{"arch": "swin", "model": "image classifier", "dataset": "gratings and oriented noise at many angles and scales", "train_examples": 395000, "image_size": 32, "crop_scale_min": 1, "horizontal_flip": false, "targets": ["angle"], "num_classes": 12, "norm": "rmsnorm", "norm_position": "pre", "hidden_act": "reglu", "mlp_ratio": 3, "head_dim": 64, "fused_qkv": false, "bias": "qkv", "qk_norm": false, "parallel_block": false, "inner_norm": false, "drop_path": 0.05, "patch_size": [2, 2], "depths": [3, 6, 6], "widths": [64, 128, 256], "loss": "cross_entropy", "init": "kaiming_normal", "residual_init": "zero_last", "optimizer": "soap", "beta2": 0.99, "learning_rate": 0.0012, "beta1": 0.95, "shampoo_beta": 0.95, "eps": 1e-08, "precondition_frequency": 16, "max_precond_dim": 512, "one_sided": false, "adamw_lr_other_params": 0.002, "max_steps": 3500, "batch_size": 64, "epochs": 0.6, "lr_schedule": "cosine", "final_lr_fraction": 0, "warmup_steps": 700, "weight_decay": 0.3, "adamw_weight_decay_other_params": 0.05}
Rows from block 5, named by matrix and row number. Each number is 128 + 32 x the weight over its row's rms, rounded and kept within 0 to 255. All counts start at 0.
# fc2: MLP down (model.blocks.5.mlp.fc2.weight, 128x384), inputs 288-335
fc2.0 [147  97 121 110  68 103 107 150 158  91  82 139 174  72 146 138  78 128  95 142 153 172  90  81 139  82  94 129 123 203 114 131 123 100 132 113 137  98 168 116 157 123 189 139  76 109  48 179]
fc2.1 [125 131 122 178  92 123 151 136  76 206 174 167 143 108 113 110 124 161 129 110  72 140 170 154 135 136 104 103 131 112 156 127 137  99 157 122 134 147 175 116 113 208 122 101  60 188  88 144]
fc2.2 [111 133 120 160 167 197  80 115 115 127 122 179 126 159 121  90 173 115 139 129  90 161 161  82 115 109 137 129 109 129 128 111 152 100 120 149 123 134  76 133 143 102 157 125 128 155 132 149]
fc2.3 [138 155 167 133 100 128 109 115 134 116 157 182 135 124 182  80  62 185 104 131  88 139 130  97 184 134  96 123 177 108 142 160 133 117 148 167  94 135 136 145 202 151 140 131 118 190 111 135]
fc2.4 [112 106 166 124 133 173  77 172 128 111  75  85 132 200 117 153  79 155 147 105 160 159 140 103 142 130 154  73 125  78 138 138 173 133 118 146 102 143  88 116 134 155 103  84 159 150 144 165]
fc2.5 [111 126  68 175 136 175 148  36 111 126 162 155 112  83 120 124  71 175 111 107 120  99 146 121 224  92 135  87 154  66 109  99 155  51 144 157 151 152 114 139 167 142 109 118  95 174 139 113]
fc2.6 [106 159 164 122 110  55 127 108 143 108 125 153 100 177 161 151 172 134  71 142 159  79 157 112 163 174  85 193 145 141 145 115 118 123 124  98 193  97 142 162 150 166 130 165 133  74 129 102]
fc2.7 [131 119  94 187  89 182 140 107 115 134 154 150 132 163 176  90 125 123 113  97 118 216 107 156 148 128 128 164  98  81  85 141 148 118 173  80 127 134 119 143 113 175 115 111 129  97  96 191]
fc2.8 [100 144 142 140 156 147  97  91 110 161 150 117  58 134 144 122 116 157 168  70 107 176 166  89  79 157 180 141 179 101 160 156  98 148 104 164 164  97 164 117 172 149 127  96 112 176 154 110]
fc2.9 [ 94 117 123 107 105 155 152 138 131 131 113 138 114 100 123  94 153 125 139 146  54  87 123 180 103 119 101 109 186 119 163 163 136 124 115 124 118 127 126 106 118 115  98 130 158 130 157 176]
fc2.10 [183 128 162  75 104 138 127 131 179 109 143 139  88 162 103 126  59 148  98  88 130  96  86 143 154 144 123 155 132 132 141 203 145 143 132 143 110 100 168 124 137  90  99 138 148  55 154 180]
fc2.11 [112 129 140  37 128 128 122 153  72  95 132 128 159 173 143 133 132 115 135 157 115 153  91 106 129 145 144 156 120  66  89 155 144 123 133 110 108 105 176 142 155  73 119  99 121  86 145 120]
fc2.12 [124 163  69 147  67  91 101 111 103 134 127 143 123 107 170  72 109 116 133 111  94 136 142 118 114 103  77 155 115 113 148  74 165 143 149 140 151 110  92 136 166 159 106 106 114 148 159  77]
fc2.13 [ 84 183 128 128 141 143 113 149 109 155 101 144 155 121 113 138 150 133 162 123  86 141 163 120 155 132 142 123 124 140 136 132 185 106 124 143 104 155  80 149  66  85 150 129 147 130 135 161]
fc2.14 [131 154 108  61 154 108 115  73 173 152 131 123 140 107 151  57 133 130 122  85 115  83 154 130 133 134 148 110  93  90 162 142 150  57 147  86 132  87 132 137  96  84 116 151 114 166 103 155]
fc2.15 [145 147 124  98 104 178 180  89 101 127 117 122 158 169 146 123 116 167 113 125 164  92  95 121 150 147 144 206 163  67 153 106 141 117  79 197 117 141 130 110  78 100 136 133 192 168 121 145]
fc2.16 [ 85 163 121 142 185 155  64 123 139 127 113  80 108 176 160 100 132 149  84 115 125 154 189 171 124 143  83 182 127  55 127 136  56 136 112 134 167 164  98 139 139 109 158 121 198 108 124 183]
fc2.17 [109 158 173 142  78 139 140  89 154 126 156 120  50 104 102 126 157  67 143  88  82 137 184 132  67 144 180  86 185 165 155 127 154 111 118 159 149 105 127 168 126 134 122 162 147  99 133 118]
fc2.18 [113 138 192  98 146  66 123 159 170 114 135 123 124 155  98 131  85 136 132 117 180 155 158 165 149 106 123 195 147  82 156 101 129 128 115  83 158 145  90  46 104 106 109 179 174 121 112 183]
fc2.19 [133 135 204  98 127 170 114 145 122 183 123 117 118 124 110  97  66 148 151 122 122 100  81 176  78 152 169  75 152 151 130 129  90 145 134 124 180 139  96 103 181 114  98 128  62 123 100 124]
fc2.20 [135 120 127 114 105  78 191 134 113 145 157 167 104 192  98 132 182 159 106 117 127 151 116  89 121 114  70 152 119 153 127 149 124 171 139 135 153  88 115 130 109 158 120 116 236  85 114 127]
fc2.21 [ 80 150 167  52 113 111 122 156 107 113 114 121 137 116 125 102 111 121  66 119  76 144 113 121 116 120 196  93 162  82 169 118 161 108 125 135 140 108 174 148 119  93 151 171 130  90 147 129]
fc2.22 [104 157 101 190  69 111 114 115 136  92 122 114 108 144 134 106  87 107 175 150  96 118 141 110  87 111 139 126 124 208 166 108 121 115  94 158 131 136 122 127 107  89 118 176 116 120 145  76]
fc2.23 [157 139 139 146  91 152 118 176 136 113 119 127 138 166 175 143 118 202 133  98 157 114 113 119 174 128 172 124 107 103 165 154 105 101 149 143 132 156 124 139 121 148 129 125 127 127 136 119]
fc2.24 [133 111  76 196 138 107 141  97  77 127  94 179 115 103 158 177 151  88 112 110 142  86 103  92 120 130  83 112  64 126 155 145 198 186 116 170 108 141 166  99  98 183  82 120 110 137 119 110]
fc2.25 [ 98  55 110 142 137 133 146 169  82 170 132 178 152 144 126 144  93 115 168 156 113  94 153 181 191 153 145 132 101 149 147 128 190 120 106 144 141 157 135  85 114 155 103 154 145  44 111 171]
fc2.26 [146 155 151  72  94 107 113  97 168  96  53 149 153 198 114 168 114  74 125 138 117 159 101 136 121 134 126 118 119 102 106 168 138 143 112  89 114 118 110 146 105 103 105 129 130 160  95 114]
fc2.27 [ 69 132 193 191 102 193  98  88 141  85  95 139 190 125 141 167  87 159 178 156 133 132 117 127 165 123 161  98 127 190  78 142 123 186  94 155 127 108 134 130 111 152 115 141 116 111 121 138]
fc2.28 [115 128 118 146 121 147 151  90 125 125 118 129 113 153 142 140 155 106 116 151 110 160 119 176 114 129 140 134 126 135 128 100  65 145 118 139 167 160 122 107 180 120 101  84  89  91 113 153]
fc2.29 [ 88 131 142  89 118 130 155 167 153 147 152 129 168 152 170 164 214 148 169 122  73 154 106 177 119 161 131 188 130 235 142 123 122 130 168 168 149 148 177 120 138 106  60 129 112 201 131  86]
fc2.30 [122 137 101 153  80 145 160 142 138 221 102 129  93 215 115 135 127 148 138 100 144 159 157 154  84 103 134 120  91  69 105 106 186  81 148 174 141 167  95 117  96  84  94 162 124 112 162  58]
fc2.31 [156 168 100 136 136 113 154 124  52 125 130 142  80 125  80  68 163 121 183 131 209 125 135  73 146 138 138  99 115 164 140  65 126 108 124 165 149  83 144 100 120 164 125 133 100  79 167  58]
fc2.32 [ 66 128 117  87 133  77 141 186 168 134 146  85  68 160 156 185 106  61  93  96 164 159 101 163 110 153 144  85 135 115 143 143 148 140 139 130  98 145 151 117 144 108 164 121 144 138 144 140]
fc2.33 [104  99 152 148  85 136  61 131 119 176 110 187  79 134 115 136 191 173 138 132 117 153 123 133 134 139 122 146  71 112 168  96 154  74 138 109 138 138 173 175 181 172 122  97 148  96 132 206]
fc2.34 [149 204 134 124 109  93 173 198 166 109  96 101 172 134 121 114  95 172 114  97 149 135  94 143 104 135  86 175 138 161 115 119 150 141  88 130 151 126  80 150 114  92 128 190  60 115 156  62]
fc2.35 [ 94 100 117 135 107 167 152 109 141 114  97 150  78  86 164 134 160 134 159 135 101 123 144 140 156 131 169 132 147 168 127 115 120 131 127 144 155 133 110  91 125 138 140  91 104 153 117 159]
fc2.36 [119  92 114 121 127 149  91 111 112 182 105 133 153  78  93 176 111 153  77 103 113 143 103 142 119  91 155  82 101  92 137 184  90  56 133 112 119  82  87 146  89 154 123 123 118  83  72 160]
fc2.37 [153 115 146 134 116 120 146 119 160 123 155 149 131 153 146 144 112 119 140 147 171 146 182  83  51 118 145 128 105 142 155 160  76 135  91 133  69 102 115 120 138 109  83 140 161 107 147  91]
fc2.38 [119  64 153 115  98 125  96 101 132 177 135 142 169 191 100 118  90  91 178 121 135 124 189 145 136 122  51 119 126 158 144 108  99 152 147 154 129 120  84 142 151  78 144 158 140  86 133 112]
fc2.39 [ 77  97 136  74  67 116 125 187 151 133 163  84  90 169 144  82 147 129 113  97 215 138 123 153 105 126  96 177 200 149 115  93 112 179 130 131 127  85 131  92 151 108 154 132 112 107 151 109]
fc2.40 [111  83  83  99 137 167 147 129 111 152 136 149 183 151 134 118 126 104 124 164 139 145 119 107 163 103  85  71  91 157 113 116 143 108 160 127 182 143 142  84 103 104 174 125 177 111  91 107]
fc2.41 [136 107  97 154 146  93 170 150  93 166 106 169 134  95 167 109 166 137  90 137 138 166 148 123  82 104 189 125 105 125 120 173 110 112 126 132 108 137 120  89 126 138 134 130 176 106 134 120]
fc2.42 [140 123 125 126 141 153 119 179 106 110 137 166 129  89  98 149 132 129 154 132 132 102  72  81  88 136 171 154 148 139 119 113  72 110 142 174 146 165 110 136 124 142 134 168  98 167 113 128]
fc2.43 [118  94 143 118 113 138 152 163 100 192 121 130 147 161 109  77 106 172 171 143 145  68 129 152  78 148  93 114  92 121 114 188 113 139  92 120 205  98 161 141 131  83  96 161  75 159 113  90]
fc2.44 [148 102 110 102 108 120 217  95  87 130 125 134 102 132 167  97  88 113 104 116 172 146 114 109 116 158 123 171 105 122 123 132 122 110 167 153 102 115 110 101 133 118 121  91 110 116 150  85]
fc2.45 [103 137 174 177  96 134 131 196 197 151 128 153 148  87 147  87 152 153 122 101  87  87 132 151 105  84 125 151 139 168 130 123 184 154 163 150 149 110 106 148 100 107 108 160 164  92  79 103]
fc2.46 [177 115 146  35 114 128 117 138 171  98 125 117 143 103 158  92 115 162  80 144 138 125 136 167 112 126 108 138 193 127  87  99  84 156 131 175 145 113 102  86  99 101 165 143 129  82 183 126]
fc2.47 [154  98 119  99 113 141 117 109 155 183 122 135 139 121 150 128 138 140 178 143 117 151 164 158  96 134  84 102 148 179 129 134 117 102 124 110 109 116 100 126 137 125 138 147 149 164 138 133]
fc2.48 [103 133 127 106 139  77 189 188 130 149 164 120  92 157  52 145 124 108  96 135 141 198 174 119  64 108 140 131 118 123 104 123 174  88 108 123 142 133 197 126  91 176  98 144 187 154  96 157]
fc2.49 [124 119 160 106 106 151  34  93  60  90 106 104 119 208 133 158 119 161 107 144 115 192 193 139 130 154 118 109 124  92 139 133 150 151 146 105 138 110 101 119 124 146 131 164 115 112 148 128]
fc2.50 [158 122 111  99 138 142 181 142  66  98 111 108 118 110 185 177 160 137 138 146 151 171 147 112 153 156 186 104 120 134 148  94 150  44 153 103 149 135  45 133 167  81 146 106 159 134 143 157]
fc2.51 [140 196 146  46 150 193 126 123 138 108 121 140  93 126 101 173  72 175 143 100 111 127  82  92 128 153 108 118 112 139 140  90 152 128 137  99 112 145 125 171 171 132  89 159  32 143 144 102]
fc2.52 [127 122 146 110 115 147 110 190 137 158  96 170 135 119 122 174 108  97  98 113  82 152 140 169 144  72 182  94 128  97 194 127 129 130 108 143 170 107  61  82 103 102 179 162 135 142 112 214]
fc2.53 [109 116 152 175 132 151 139 137 173 116  87 127 106 118 127 165  92 119 136 117  99 106 141 143 146 164 130 106 136 102 100 156 121 121 145 123 136 114 145 136  86 140  99 116 147 158 106 202]
fc2.54 [142  81 153 219 162 177 153 129 122 117 156 115 164 118 152  87 219 144  84 118 115 148 149 117 108 146 123 154 129  96 159 118 159 171 124 122 182 164 152 139 131 159 111 173 145 137 170 105]
fc2.55 [116 174 129 123 123 142 149  96 143 193 104 101 130 111 122  97  86 130  94 105 157 104  89 146 134 124 153 158  97 124 116 150 151 167 112 100  85 171 144 144 187 104 178  71  60 169 150 110]
fc2.56 [ 72 145 166 117 135  97  91 131 236 124 121 149 104 185 181 140 106 119 157 121 152 101  54 152 130 154  78 103 146 151  86 119 150 157 158  96 130 102 158 123 163 136 141 114 141 103 152  53]
fc2.57 [118 107 175  88 133  79 140 134 125 148 160  87 100 156  99 165 104  90 126 141 124 121 109 115 168 154 164 134 134 135 143 116  95 106 127 133 125 125 157 153 102 115 140  78  58 109 185  98]
fc2.58 [ 92 174 147 110 100 103 125 168 113 125  78 184  93 130 128  76 167  98 169 146 158 126  92 117 125 115 109 121  53 131 152 153  64 171 128  87 120  51  88 126 182 120 191 105 144 192 166 116]
fc2.59 [138 142 102 115 123 112 141  99 168 105 129 186 118 157 175 162  78 107 160 128  68 164 134 165 175 125  53 104 129 163 136 100 149 157 114 170  79 145 141 138 158 179 193 150 111 166 162 100]
fc2.60 [115 111 102 155 115 119 166 117  92 143 107 151 121 192 138 180 132  89 128 132 174 140 147 131 135 120 179 215 150 156 136  75 141 157 138 162 174 143 145 165 137 151 177 131 133  97 108 113]
fc2.61 [133 145 129 138 144 154 109 150 133 162 117  67 142  99 129 167 116 122 108 143 105  96 123 130 138 117 108 157 157  90 173 141 117 209 140 128 124 104 173 133 131  99 109 176 137  88 132 141]
fc2.62 [146 143  94  80 102 109 134 134 168 153 119 130  86 121 101 106 111  67 163 123 160 105 138  91 121 133 165 129 104 165 145 106 109 184 133 155 178 146  63  92  92 108 133 192 119 173 142 176]
fc2.63 [ 86 191 148 127 167 201 161 134 109  78 150 139 163 131 141 103 114 137 109 142 137 142 138 123  92 134 186 183 167  88 140 165 136 149 173 142 136 143 188 135 126  93 207 151 191 133 133 168]
fc2.64 [140 133 134 165 127  96 102 130 142 111 100 133 115 134 105  60 137 181 108 114  68  79 139 157 149 125 143 168 130 171 139 126 131 114  76 155  38 135 129  76 172  86 138 170 120  93 121 127]
fc2.65 [136  86 124  66 146 111 111 115 148 107 189  80 157 115 107 181  76 148 108  79  73 160 140  71 127 149 163 110 163 135 107  87 140 106 114  86 131 149 127  93 170 108 133 139  92 133  98 156]
fc2.66 [129 167 140  91 170 153  73 117  99 108 122 119 156 114 109 130 154 113  77 135 151  99 108 133 112 125  88 105 105 170 148 132  92 114 155 112  71 147 105 133 163 122 146  98 173 188 124 106]
fc2.67 [170 146  80 126 138 136 153  94 206 177 140  98 149  99 129 117 158 127 126  74  98 150 160  92 205 142 130  72  90 134 118 188  84 102 130 133 177 154 104 138 125 150 133  97  96 146 213 115]
fc2.68 [113 103  70 120 129 163  95  83 121 134 115 177 110 151  50 109 175 129 168 113  70 169 167 159 127 140 110 113 164 129 136  96  94  88 142 101 128 152 162 142 169 111 130 109 119  89 135  82]
fc2.69 [183 112 145  98  99 213  97 108 103 151  53 120 112 124 129 173 120 163 168 102  89 134 148 107  98 119 131 132 124  77 143 141 132 130 146 133  92  84 118  78 108 157  95  87 161 131 103 152]
fc2.70 [126 131 118 179 161 158 172 135 173 124 106 122 130 153 114 104  97 151  94 122 122 109 143 101 112 123 131 123 138 137 137  85 156  82 161 153 114  82 123 108 164  79 185 104  54 123 137 148]
fc2.71 [ 82 127 187 133  99 183 101 116 132 203 162 158 143 158 152  97 138 200 151  92 127 138 115 123 139 123 148 142 152  98  98 105 158 109 127 144 194 138 158  99 108 103 156 125 115 217  88  69]
fc2.72 [131 132 164 118 133 136 132  74 168  69 182 116 162 117 152 133  93 118  78 120 114  79  82 115 172 123 179 119 162 178 114 155 163 153  93 165 118  97 113  87 157 129 101 118 154  92  49  73]
fc2.73 [ 70 102 108 216 114 112 149  95 144  98 106 108 157 162 144 156 126 155  64 132 148 105 123 114  92 159  71 106  85 166 128  94 104 189 179 177 135 114  73 119 179 111 107 149 104 143 127 121]
fc2.74 [134  75 117 152 105 128  89 100 134 153 132 153 146  74 128 113 152  79 151 162 146 132 110 165 116 114 113  95  85 182  89 174  64  87 153 176 152 158 124 160 133 109  79 152 125 167  84 108]
fc2.75 [112 116 154 192 168 112 123 184 138 162 116 101 144 111 137 105 110 138 115 168  80 131 126 160 128 135 155 150  90  79 111 137 145 173 136 105 161  99 110 105 130 114 118 114 141 121 132 215]
fc2.76 [144 122  68 137 109 134 163 146 124 101 194 148  86 183 110  71 154 153 119  97  89 127 122 123 149 161 135 110 129  71 114 112 195 140 181 139 184 126 132 173  90  54  71 112 144 123  98  76]
fc2.77 [122 112 188  75 117 114 183 111  95 151  97 112 124 117 128 167  86 112  76 121 138 130 172 155  82 155 157 174 123 154 151 203 133  95 161 130 169 104 168 135 180 131 108 133  87 186 156 126]
fc2.78 [157 111  97  91 141 120 124 187 112 156 130 135 155  89 118 141 129 117 193 115 135 178 204  96 155 141 141 105 141 138 121  92 149 126 102 165  92 124 106 114 155 103 131 109 140 145 155 173]
fc2.79 [149 127 136 163 107 173  62 176 159 118 130 109  69 100 190  82 135 118 109 146 149  51 120 156 146  79 190  92 150 100 153 120 146  99 148 145 118 165 121 201 100 102  91  53 126 142  67 124]
fc2.80 [ 94  71 138 114 131  90 107 110 109 210  58 140  92  93 167 135 115 161 157 128 131  85  96 114 147  95 149 100 193 140 113 131 118 102 140 134  98  74 124 182 195 152 159  94 113 144  96 112]
fc2.81 [114 156 115 117 171 161  76  82  99 154 100 112  85 112 118 161 130  95 178 127 160  94 191 221  82 116 180 147 134  98  44 123 118 153 115 112 138 164 163 119 127 156 192 125 102 169 134 166]
fc2.82 [117 151 116 176 123 127 110 126 187  98  83 114 156 135 148 105 119  81 126 171 160 119 107 107 167  99  87 174 214  52 182 127 128  49 141 108 109 123 135 138 150 129 140  92 112  81 145  99]
fc2.83 [ 97  87 127 201 178 111 132 133 161  91  89 142  98 154 117 117 170  73 120 143  74 129 139 129 136 128 126 162  99 164 114  95 144 108 110 147 157  80 174 143 135 159 144  79 178 153 160 158]
fc2.84 [121 165 122 163 153 103  77 126 119 148 120 191 153  58  61  88 106 133 133 132 123 113 104 145 135 131  84 126 128 130 112 177 107 123 104 149 198 148  96 136 163 103 120 124 101  94 111  80]
fc2.85 [184 115 130 133 133 172 165 115  65 154 144 110 159 119 155 175 124 131 179 130 102 150 153 129 146 154  95 112 100  92 131 147 145 147 151 164  85 117 147 148 123 167  76 162  59 125  81 155]
fc2.86 [130  97  80 177 102 165 128 132 137 147 163 125 135 121 125 151 102 181 110 100  75 117  81 127 132 115 114  92 129 145 104 113 133 111 177 141  87 137  63 110  98 146 139  96 115 143 112 139]
fc2.87 [ 50 119 109 139  83 151 141  73 117 170 119 142 116  96  93 130 128 113 147 122 140 120  98 109 121 102 134 154 105 106 122  90 194 128 143 113 114 131 128 134 181 143 167 108 159 120  96 169]
fc2.88 [101  77 102 123  58 100 104 118 128 137 132 145 181  74 107 104 114 101 213 153 117 191 130 104 162 167 109 111 172 131 168 109 161 104 134 132 151  93 138 104 114 157 139 193 139 123 206 169]
fc2.89 [162 154  72 123 151 149 139  95 129 125 161 133  81 138 171  98 104 130  89  86 108 146 102 138 158 146 123 133 164  83 165  95 147 137 148 152 103 147 112 133  42 131 154 156 109  95  83 162]
fc2.90 [ 77 188  98 137  56 122 123 113 155  92 137 145  82 103 128 109  91 106  68  89 141 126 103 139 149 112 140 137 121 149 176 122  84 152 132 141 125 164 109  72 135 201  65 150 148 131 121  79]
fc2.91 [141  62 135 136 120 172  77 116  95 144 135 128 133 141 143  79  95 114  70 150  69 143 120 138 107 119 132 107  76 142 155 134 145  62 155 152 105 126 149 123 140 128  96 148 148 101 122  61]
fc2.92 [ 85 170 135 141 113 129 101 105 111 103 105 119 152 140 142 129  90 132 154 137 122 163 111  74 140 135 128 103 155 114 111 143 175 123 105 108  82 102  78 136 157 118  55 169 124 181  68 179]
fc2.93 [ 69 159  64  63 198 110  81 143 177 116 161 122 147 176 121 170 136 151 117 114 132 146 166 138 141  82 127 121 135  88  98 173 133 106 127 178 104 115 143 122 166 117  82 142 205 182  85 118]
fc2.94 [161 152 128 177 140 169  98 124 164 141 140 106  84 136  94 105 133  95 124  93 113 103 141 112 163  76  93 148 164 139 118  68 179 105 120 160 145 140  59 176 150 178 141 192 154  88 130 117]
fc2.95 [180  89 105 113 165 123 182  49 120 143 120 111  83 109 138 120  93 113 177 111 111 126 160 132 145  86 121 118  79 110 161 161 114 155 133 140 103 160  79 120 138  69 135 154 122 126 113 161]
fc2.96 [147 141 166  99 151 179 107  74  71 146 115 103 139 135 101 118 154 142 179 138 172 137 109  88 152 124  74  95 136 107 159 167 108 142  98  97 142 121 129 104 137 135 171 158 182  74  85  95]
fc2.97 [146  97 129  97 142  92  66 146 134 133 111 110 140  80 142 128 118 150 134 128 129 106  20 138 203 115 119 148 151  64 115 114 118 122 156  84 146  90 106 175  67 167  82 116 127  84 115  85]
fc2.98 [146 110 122 143 159 130 167 121 123 184 137 137 144  83  92 128 106 169 170 107 117 179 141 140 110 119 184 125  74 135 122 115 177  89 103 124 183  96 146 184 120 107 133 169  89 172  77 129]
fc2.99 [152 136 149 159 126 172 124 131 159 128 127 152  83 108  90  76 111 151 180 118 120 153 113 132  92 171 121 124 164  87  78  86 159 124 109 152 127 127 131 110 158 110  92 133 122 167 200  88]
fc2.100 [113 151 175 146 145 115  74 134 181 221 121 118 124 157 129 150  83 103 150  94 114 115  94 159  80 109 100 136 163  94  71 116  89 140 115 103  47  83 162 134 136 113 128 141 159 110 129  59]
fc2.101 [158 111 123 136  80 118 155 156 143  75 125 136  70 169 170 123 123 160  81 155  79 104  82  91 165 131  93  78  85 169 121 130 121  97 135 142 178 130 171 108 150 147 166 188  91 105 114  64]
fc2.102 [121 109 134 132  95 131  93 137 142 133 149 156 158 139 137 155 153 176 165 185 170 132 135 153 144 161 126 189 116  70 117  75 109 183 115 147 139 125 124 138 136 138 164 138  74  91 127 170]
fc2.103 [ 82 126 146 103  77 102 117  76 104  85 113 137  83  77 144  87 140  57 141 103 129 120 125  91 102 127  83 110 132 133 180  82 123 129 137 109 185 141 141 100  96 120 104 205 135  96 117 173]
fc2.104 [137 139  83  87 103 154  86 131 136 141  77 152  95  73 112 176 123 160 173 171 149  75  77  93 128 118 173  70 141 164 142  91 105 115  52 124 135 130 184  77 152 184 116 126 171 120 149 134]
fc2.105 [193 123 121 131 119  80 153 119  53 148 133 134 131  86 155  69 125 108 133 121 127 115 135 136 131 142 134  90  94 196 156 155 108 239 132 166 144 146 209 132 166 107 116 104 121 181 154 175]
fc2.106 [193  66 127 144  84 157 166 152 178 137 115  96  50 117 116  97 139  79 172 130 150 182  80 169 155  90 127  98  93  96 157 127 133 103 132  77  98 130 112 110 107 114 105 200 135  74 119 135]
fc2.107 [137 147 122 100 103 101 171 135 111  77 125  94 180 151 139 106 168 121 119 118  98 137  76 118 121 196 155  98 141  79 175  99  91 128 134 162 141 138 116 131  78 115 154 156 104 106 110  99]
fc2.108 [ 87 142 178 191 198  81  96  51 102 102 139 103 139 139 146  72 118 147 142 151 169 163 138 143 147 102 188 182 150 180 141 129 103 134 119 176 160 154 103 125 154 133 161 168 195 159  76 113]
fc2.109 [124 147 121 148  96 177 151 113 117 214 133 121 127  62 111  83 117 126 166 145 162 127 135  86 106  98 187 117 119  56 117 162 133 128 131  87 169 120  79 156 121 153 164 147 136 161 126 121]
fc2.110 [116 113 139  85 167  92 122 141 123 132 143 149 118 122 147  54  85 134 121 152 124 120 136 167 167 180 139 122 133 124 166 128 153 178 109 144 152 178 142  84  91 114 118 142 165 208 165 130]
fc2.111 [144 133  93 103  97 164 142 181 104  96 141 124 131 156 129 145 122 109  74 138 118 101 162 162 165 121  84 198 155  76 114  97 106 166 118 171 132 103  90  70 125 130  79 189 189  75  93  54]
fc2.112 [165 174 179 152 107 114 100 142 136 110 116 138 103 124 166 175 133 162 145 156 168 123 152 138 155 157 149 122  71 134 121 150  74 155 153 172  44  87 123 113 209  83  74 141 166 122 141 177]
fc2.113 [153 113 129 145 121 117 123 125 117 154 100 139 148  97 110 104 126  85 118  87 124 129 161 159 123 127 121  81  99 114 104 137  85 170 117 143 139 152  92 129  94 174 116 106  71 133  78 142]
fc2.114 [111 155 161  83 101 141 155 123  84 123 123 124 102 135 141 104 188 156 142 140 126 136  72 174 111 160 116 134 121 130  70 117 132 123 151 145  95 127 188 132 153  57 150  98 185 172 153 108]
fc2.115 [ 96 122 142 151 185 177 139 142 160 167 116 148 122 120 125 169 124 115 156 113 122  68 109 142 126 161 132 178 123 137 184 131 137 104 136 133 150 177 141 157 145 165 132 110 153 161 213 117]
fc2.116 [193 145 136  62 148  97 133 171 182 107 145 169 101 118 132 147 132 128 151 130 106 101  74 145 132  87 130 155 148 152  72  86 124 186 119 138 116 124 105 147 107 130 142  87 131 122  98 119]
fc2.117 [153 125 185 109 156  98  76 168  79  69 129 139 128 119 125 141 147 113 127 160 110 136  89 188 106 149 110 147  87 141 147 108  88 174 124 123 131 131  97 108  90 120 114 104 183 104 126 102]
fc2.118 [156 149 108 169 120  71 155 124 152 112 137 101 143 195  96 159 134 118 156 135 127 129 108 127  60 116 141  72 109  78 167  84 189  76 126 144 113 120 118 102 132 167  94 106 121 125 113 142]
fc2.119 [159  92 124 219 114  48 172  71 136 105 121 146 135 132 150  84  65 139 147 105 113 115 130  85  98 121 144  99 188 163 137 151 114 158 136  88 126 109 127 182 161 136 106 137 109 122 112 164]
fc2.120 [147 118 139 137 126 168 160 145  88 142 189 131 109  98 119 116 160 134 101 157 125 165  84 128 111  90 112 145 203 100 147 147 128 119 121  81 135 126 106 142 115 143 133 186 132 107 107 176]
fc2.121 [156 138 129 170 160 154 209 119 182 101 176  91  83  82 111 132 168 105 135  99 117 122 121 135  86 169 119  99 183 135 140 159 112 159 149 109 208 135 120 131  49 141 105 184 127 137 115 190]
fc2.122 [123 107 155 113 120  70  79 126  82  79 136 136 142  87 113 151 130 115 132  96 129  95 154 161 188 122 151 123 101 143 110 131 113 193 185 140 141 178 111 125  88  84 128 110 126 135 126 128]
fc2.123 [121 162 109 112 146 131 132 144 115 143 135  59  94 138 149 115 152 115  66 148 139 119  83 135 115  89 159 145 109 156 169 169 148 105 143 164 120 117 109 159 153 122  97  90 146 114 119 115]
fc2.124 [116 156 160 163 116  67 116 132 100 146 134 151 120 118 179 168 135 145 198 116 216 107 102 138 132  95 133 151 144 161 151 110  91  90  98 146 152 146 116 144 127 159  92 151  60 135 173 132]
fc2.125 [168 105 151  95 123  96 160 151 163 130 117 133 112  95 143 158 132 150 160 144 119 134  85 135  81  99 159 135 109 137 119 181 124 170 159 138 159 122 123 138  69  79 131 100 110 106 136  97]
fc2.126 [146  90 153 134 165  93 121 125 121 107 117  90 149 142  92 166 122 123 181 101 131 125 125 123 148 109 166 130 138 178 139  96  97 134  96 134 140  77  79 122 134 146 121 142 132 157 149 134]
fc2.127 [143 172 111 204 127 124 122 122  88 108 116 100 145  89 116 149 131 143 160 123 169 121 156 133 198 119 222 120 121 128 148 103 115 184 118 125  92 130 168 110 180 138 147 120 172 138 140 133]